A small image classifier, trained from scratch: held-out accuracy 100%.
Rows from block 2 of a small image classifier, named by matrix and row number. Rows with one number belong to one channel. Each number is 128 + 24 x the weight over its row's rms, rounded and kept within 0 to 255. All counts start at 0. Numbers have three digits each. After the name is the row's rms in percent of the matrix's.
After each channel's rows are labels from the 100 images, of 14976, where the channel reaches its highest value: "top examples" is what is common among them. Only what is clearly more common there than usual is listed. The data: drawn small creatures on textured ground. In brackets: how many of the 100.
# convs0: first 3x3 conv (model.blocks.2.convs.0.weight, 64x64x3x3, each kernel summed), inputs 0-63
# convs1: second 3x3 conv (model.blocks.2.convs.1.weight, 64x64x3x3, transposed, each kernel summed), outputs 0-63

convs0.52 099:151128139143128082104121131126085127112124113121137128122100116164108119135115128140146107122121150164128090134140137199083129110157147208109143124128109099128119138131174148102115152080136139
convs1.52 097:146136120128149128122200117067123128176078106111128134112141128157128140146135128130112097148124128122119121173152131161132120128150113190129128099056155113137121097142117128106128128128149125
top examples: red (73); crab (27); purple (26)

convs0.10 090:116145107138119130137113141146128128117122116145150125143158130157105132099111180112204104128115112113124128095142144138128128135089128104084200138103105113128128141146156126111076128139087170
convs1.10 081:091116128099128137143144102179128128138104119128094128128165118123120128118128128133151182138157124128128128151123120128152084168166129128128111128125106117128161233148128141123118103128106087
top examples: orange (99); large (55)

convs0.48 081:136092123196110115132098080124118103120138138112124137087136125129121122104138162111089121124121101139119167120110150115128112131119117086168139130127118144138126086114128145118118087150180199
convs1.48 093:133094086118096113127168065140159146141171142128107159084129128141123083128123139163110169116159147096130136134137131163128127146141153106170092105151128128140081124132148128111143089137123125
top examples: white (41)

convs0.62 155:067112140163128141120128098148128141119130140134139128086051139138121174140137152128135136128126127101121122119142139132064141140118131167139177128136133170124131105128118153095123128125073166
convs1.62 181:089090142098132132131122083121123119128137128121114127101097125143123212155139124125147153128125127122104156140127133174097121159157138175128142143152122134115116043135136133125141135116091125
top examples: teal (50); white (36)

convs0.26 074:128117149156128142150143118175153143121138120141108141083137118105105118128155128100105134128137149115152158128193102108127128175168128133134103113142074101128175107138109119123110120198110131
convs1.26 071:131147103135104135086151096149093127128132202124122148132117112128154078135157120116128145128119112094128176139175131115106162141120120089170121177140151092138128119170098128119120134146121126
top examples: black (40)

convs0.5 086:198099121157123143090140090122126124126128122133096175113190128100122115129128127138122129131128147164105113128154174150147146136102130142114095133128096136151146115110124110159128128153201117
convs1.5 113:164124132145093133116145094089121126149137154123138183131135107117124079109166130125150124140128133218128106116118090102127140119095127128149108104137128152139145128117162089128112138129181111
top examples: green (81)

convs0.8 078:120151152172120111110128107155157108196080139110137110066131133149152152114145176120133144128114102155124119110128136115114139107155138133108132137145067160121126157072146118132143128134138135
convs1.8 101:157121130167173106139107115120159149154071117110148127118143162150128119133165128095168141121130137150142128108110170135110128104114114128097156128112171186103116092137158128124145101123075129
top examples: pink (36)

convs0.63 092:137106128130104145128106109128122124124135124101122212167124107131177126104126131134122141128099128115128153128108123141155126070087147111128184135125106101175121140133147184085145109128125124
convs1.63 070:130103136171117151144160156128152128124128119085073147136116152116128128128134143095128120134166123128114192119108161148154122052116121101080102120137123122165132146141138156121128153097123101
top examples: blue (66)

convs0.12 081:147093112088128098145106143136148138109128200128148151165123120156115128132143119104128141128156201146164109144128160112139128155139157117090113125121187136104108134118128154086140141118136135
convs1.12 065:123169129119166122130138104136154128128128156142109103128128100150156135128128144078134180123128098128123138128086125137128148173152128102128149128122123115109039075128128128128094109084146147
top examples: purple (55); crab (32)

convs0.33 068:090117184212123113126123100137127118132121131099106116084119105104128128128134185127083125128079128164090104137113174123112134116134112136115128109128115117128128101118141130136157101161125149
convs1.33 103:115071140172097130124141121136137119161087123128115183107117150133102109127139152108128133136116165162119134121111176126132134123097143141137165053140138110097139119115149184134154121112117134
top examples: white (59)

convs0.34 090:128117120121128095110135119158119146123128137184125147118138149118100123120124112179097124125138085118128104067124111123102135145126115103142202135121130193152176128111128107142136112082137125
convs1.34 102:112130128109074128132128121156117115149110146109118104114137132081119160113133152150150163092139128121139122103141150127090139098145120134158155113146223179119130167095124142102128131121128119
top examples: green (52); teal (48)

convs0.25 077:128108145080128140128102128062143119139148128148110116181082137176118123128145105117163144097128137152147145124170136098068128128149122128147135128093101087128177133127126159126128137150136127
convs1.25 074:130128112118085173128120147128099136145167133144116147163128128127128134146157139116148137181135120099139136134128128115092138184121129073093099128125038130114136098138148151133098128143118134
top examples: pink (42); red (34); dragonfly (30)

convs0.47 081:117147133123123128085194142128133126106150119089138128111140181128128128128128136078153144159123128116136098133130149169125128134155104135143099160128119128128128109165079099182141153124181095
convs1.47 044:138128106152145128081136164115141200088149128155128128115121128118128128098124110128128152128081128128128108128128151119137117103091108128109128162112137128039126128128143128128142143084187128
top examples: yellow (95)

convs0.17 064:101128106071128136128147137122118117169128118132159100126136084098131128131119099140182158142151128124131106201112106093128128128137121114170128128128128093114128163128174121141113078169118113
convs1.17 067:118135070097103174128120172143121174110083135134134088145134123133076128125118076155136136149121138128152128130118072131128137128137145128105128128128134128131145199119126135178128117128139157
top examples: orange (39)

convs0.56 090:128104137145082123144154103144197137153125088115103139150139135109098107155088097127128097135135184145122112128099132156167123135121130128128199116129124095128108137125147151122116158130090133
convs1.56 064:154128140121157128205139128128200104119134081141077128128150128134111118064129128086128123118122132106118106122128122175123128123123140128112128136138135146138114128128144128128166169081095128
top examples: blue (99); snake (25)

convs0.54 178:128159128122115123087128119118128112124118155137110114133155118124123100121151128132099128126125116158135126128128125130178182131121135204125128056131137139125128128128119099128114045124185127
convs1.54 130:137164105121133131132120147123128134120131145124128128128153128121163123129196128133103099120127112191131105128142123063182192100141133112102111082125151138128107151096160119110114104128150125
top examples: purple (100); dragonfly (29)

convs0.27 102:121108114070132131141151133110132139122120128102141100181077120149164151128128128099134142128171128116119129146152115113095144143153102231155149120097124122128120128123139161137122128134131102
convs1.27 098:088128085120150121145094174091133124134091144128125105160120128150128149114123121100128123175143130086141130143143117105153117192128139123085154118129128106133128047128125170140120148114128124
top examples: red (97); snail (28)

convs0.50 114:132138163182108118133131123118083134124129125119103150176115128128113087130111128099124103130161134119129124098112166179099088061108164100124136125128111123116136143110143128086118128071122126
convs1.50 099:151125124128128132134154122132111121187094130106115128130128131117158134178146128124135082114116171105154128128129128221054159092160144150129128121111129124141112124123136111128121132128133097
top examples: white (75)

convs0.19 093:121127144164160095122106134154100144098113152137117153140110145104135107143143096150109125128102138067129202145072182144135147142134135122113136140145128123128128121141112119104100181110142158
convs1.19 118:123091142089115128132062113131122139150148161109128137105127124122185139151131100111131143156111159116163113081094089128176135117149132139148084163176103134097112100123121146133133137139130134
top examples: white (41); blue (37)

convs0.61 178:204100144201134183108128119133128131120130125145116139121129156145103096125122132118187119112119118148123099132132102108094121117120134121128087128128138172127128129113128059128118120123151106
convs1.61 135:187108166162120162124121124128121122125159128127128119128132128132109071113085141116192116118124143161123128067138109122128097128133167101128079155145133180132153099104120125128129115128143120
top examples: pink (100)

convs0.59 083:099146079113127122158180161132133114116144128137085105147085108173126131164124129125135120108114111138098147161200143114162121159129118110144124128152118094128129138162146128139149103169128161
convs1.59 063:169142100134159128113133146115128163123121132128137128144141125105140120087171128120119121123124115135142128128186138096084136155124159121127103172025123128141133110109146138160107100126110151
top examples: orange (37)

convs0.1 091:154128101114153128122101140153128100080134151096203167127147130143130167148144143163120135123119075143119084103104115126103108101120162121130119128161150161174149144126100143103131127125141137
convs1.1 091:178165138132154113123128135128122137117128117115108140128128094122139130149093148157103148225157121123135115122121118103133097151128152136133165128144130137195145128143092130128123090083133103
top examples: green (65)

convs0.11 086:157092141159122170087141136128162120100128128143099134105144162094134219124113136147153139113150135145128124128119091128105122114113137104118106128138137159137147114097135061117130128111106096
convs1.11 112:199153107225125121133127138143099118123153113133128121102121130131112168170132139141128128122161099133151134142121154134118103084094161117101162133137115150140167123099125120128113135112131136
top examples: pink (67); white (28)

convs0.28 113:111139122117152127156112128129120137108122114135171097128204112119123128122128132126156116128118150115120119111136134134161113091095122033130135145139123107108150161157128154114122088087087125
convs1.28 118:121125135114150134149128125228154124123117132102164134132136101104131106168134154103131116144110140111125120111121132109170108122112126094128139157173156102087148184161132138131112106121102124
top examples: orange (96); crab (25)

convs0.23 072:128128128130168120128128119128103137201128134177124111119113165128091167128132122146128112119139119105149116128136137094114160114147143115107146136101211162114123120123129109138155119125108059
convs1.23 068:129128139121173140131128128100173095128115157190143132099130197095145168129102120155128194138099128130152116123110122125128128092142128119111118119111139151107128111108156128128113153143134073
top examples: green (55); teal (44); turtle (38)

convs0.58 074:106148139166109143128119095142059117128171116135187128157163114141155098128148139150109116117113137190128123140102102146128128118085128128128113114128115118128139108124187176156115134126108141
convs1.58 052:139126128115110128128146123191120171117116078122174139128156114127128119128170114128140093101137170109147122163086128128128082069144142152114108154117129128142187159124128109122133138143111102
top examples: brown (48)

convs0.44 099:128123139128132132128128097091102114195117119162124122117094129153067124156103138157128134122133100134126171124128128134128120098102135126122140133168170070135141112110131137176119161154121074
convs1.44 096:117158152126116153128128135115133108074067117175155122134128136128133119100126121175136192146108137111139151120121136091128107137149128119089128208128107122123108144120148124128115134175128148
top examples: black (57)

convs0.18 090:103119082111127114121143116153159165150128138136156103150161143145160172106129128136134158128143131138145128128128086128147131190157132093124113111104176078132126119064169123136146137154127129
convs1.18 071:149136103134128133153131166091122128098128134188152173147147128075146097112093120156128121132106128098128159128128097104107108122127165127134120138165071148128134092142122119137136111110115188
top examples: white (67)

convs0.35 056:128129111164111172190141136136128135130164092128128128168111120082129150119137128171128122128150173120117139113155111137104064128118133132165137115128078128144106150105151096160113158107138152
convs1.35 051:124143131092122098106119160128126128113070169128092132155128128105118128128158160067168136101095128128120148133117124123128139145108157134193100128183111107118153109114098141140143128121100161
top examples: white (32)

convs0.46 157:124067122114128106160128124086123130125115128128125101098164121114132097100100141124097124128128132114125117128128153143194104128125126124128146152128124133129125099140115075139115199132198095
convs1.46 153:109099128128112141144163137087143134119128139128131133118134128132104050112112147134137131124146161128124120116119136139139073145120128114125086203117125163118137057134128113142116147109180125
top examples: yellow (100); starfish (29)

convs0.29 102:136129139125112109145128095189078111147128094106129122125103111128120136135122129134122105130139121165128132144114139203108142128108138123157169159133137205115143114128126118126170116110138184
convs1.29 112:136124110128155128137119107128122149160110136109126108128123141094124162122142140132123106123134140099137116128128090140110168121128131164165112168121229209125111123109154119097132128121131147
top examples: teal (100)

convs0.32 092:152132128132128144128131174086129129122110098179128094110091161184110150135128117150139128126152140117128141122135091125129128131094134163094128106110167084139153139158122180124113127180141089
convs1.32 069:120160128132166137146132119128113114117109118175103115128110179167114102110183141159128141133138128117166128128133119103125151135128128191060116089137119128128168078103110150134128128127138103
top examples: black (48)

convs0.16 084:120149147168138118140130128111152128126135114106128162112086116106140104132151138139139083121112154143146100142126146155200111137147148115112121128115156128128110149128140144059164128083116062
convs1.16 059:165149101104144123140119113128089183131128138128106128110119097128133110133123107119117111136090158096150109159115111185143128143095176112128145156149126128142125128139093136073128184084119157
top examples: purple (62); blue (36)

convs0.60 101:144130115072101123092156128129124113171128132128115111137146122103184134114132121125097136142132130199140134122150172141106195170099083132143123131122128105110106132141128121156123156136158113
convs1.60 082:089128112137123128068153128116137158136128145131104111130147097144196113128166120123128103117089122164138111122144150116122151128126134119128142157132106102100093128128113098141110168154204161
top examples: yellow (52); purple (30)

convs0.0 097:171101125171139111105100104133133134126113127154079192087124124120096136120152130114134146128156119139132158127137155133117128108146128115111084132117193128099140137119137122123122122103120208
convs1.0 104:194062126120128136134140088146128107123147121178109111113152155132074128124146108144122144177127143135091105157110087148128112161118149122133109130145128137111132111107124141140173096128094131
top examples: white (56)

convs0.24 101:124124210119122164090133119143126087147128153082137147114128128132137142179112118168108109135116113127128137154181122135104128179112135143115120128117159167128117153129112133120131144123066125
convs1.24 140:144126149131189120113139138107103111127087184136135122124106130120114151180118110138118117122128108095138138196166128089128111132108145119118111139128123131128149171074122143126146188115112128
top examples: red (62); pink (31)

convs0.41 115:114137113128115119123119131166128130137132144128135136121181128128140079098119143102083124128128132143143123087121097112117128114097110095116127123120124181133170129124126222132124067096143133
convs1.41 132:121132142128146128154066130212170118131122135120132139149125100128138060118151114144128109152101133164122095137120128104087102127128154125128116094124174135140118135157137133119174125105129116
top examples: brown (99); starfish (30)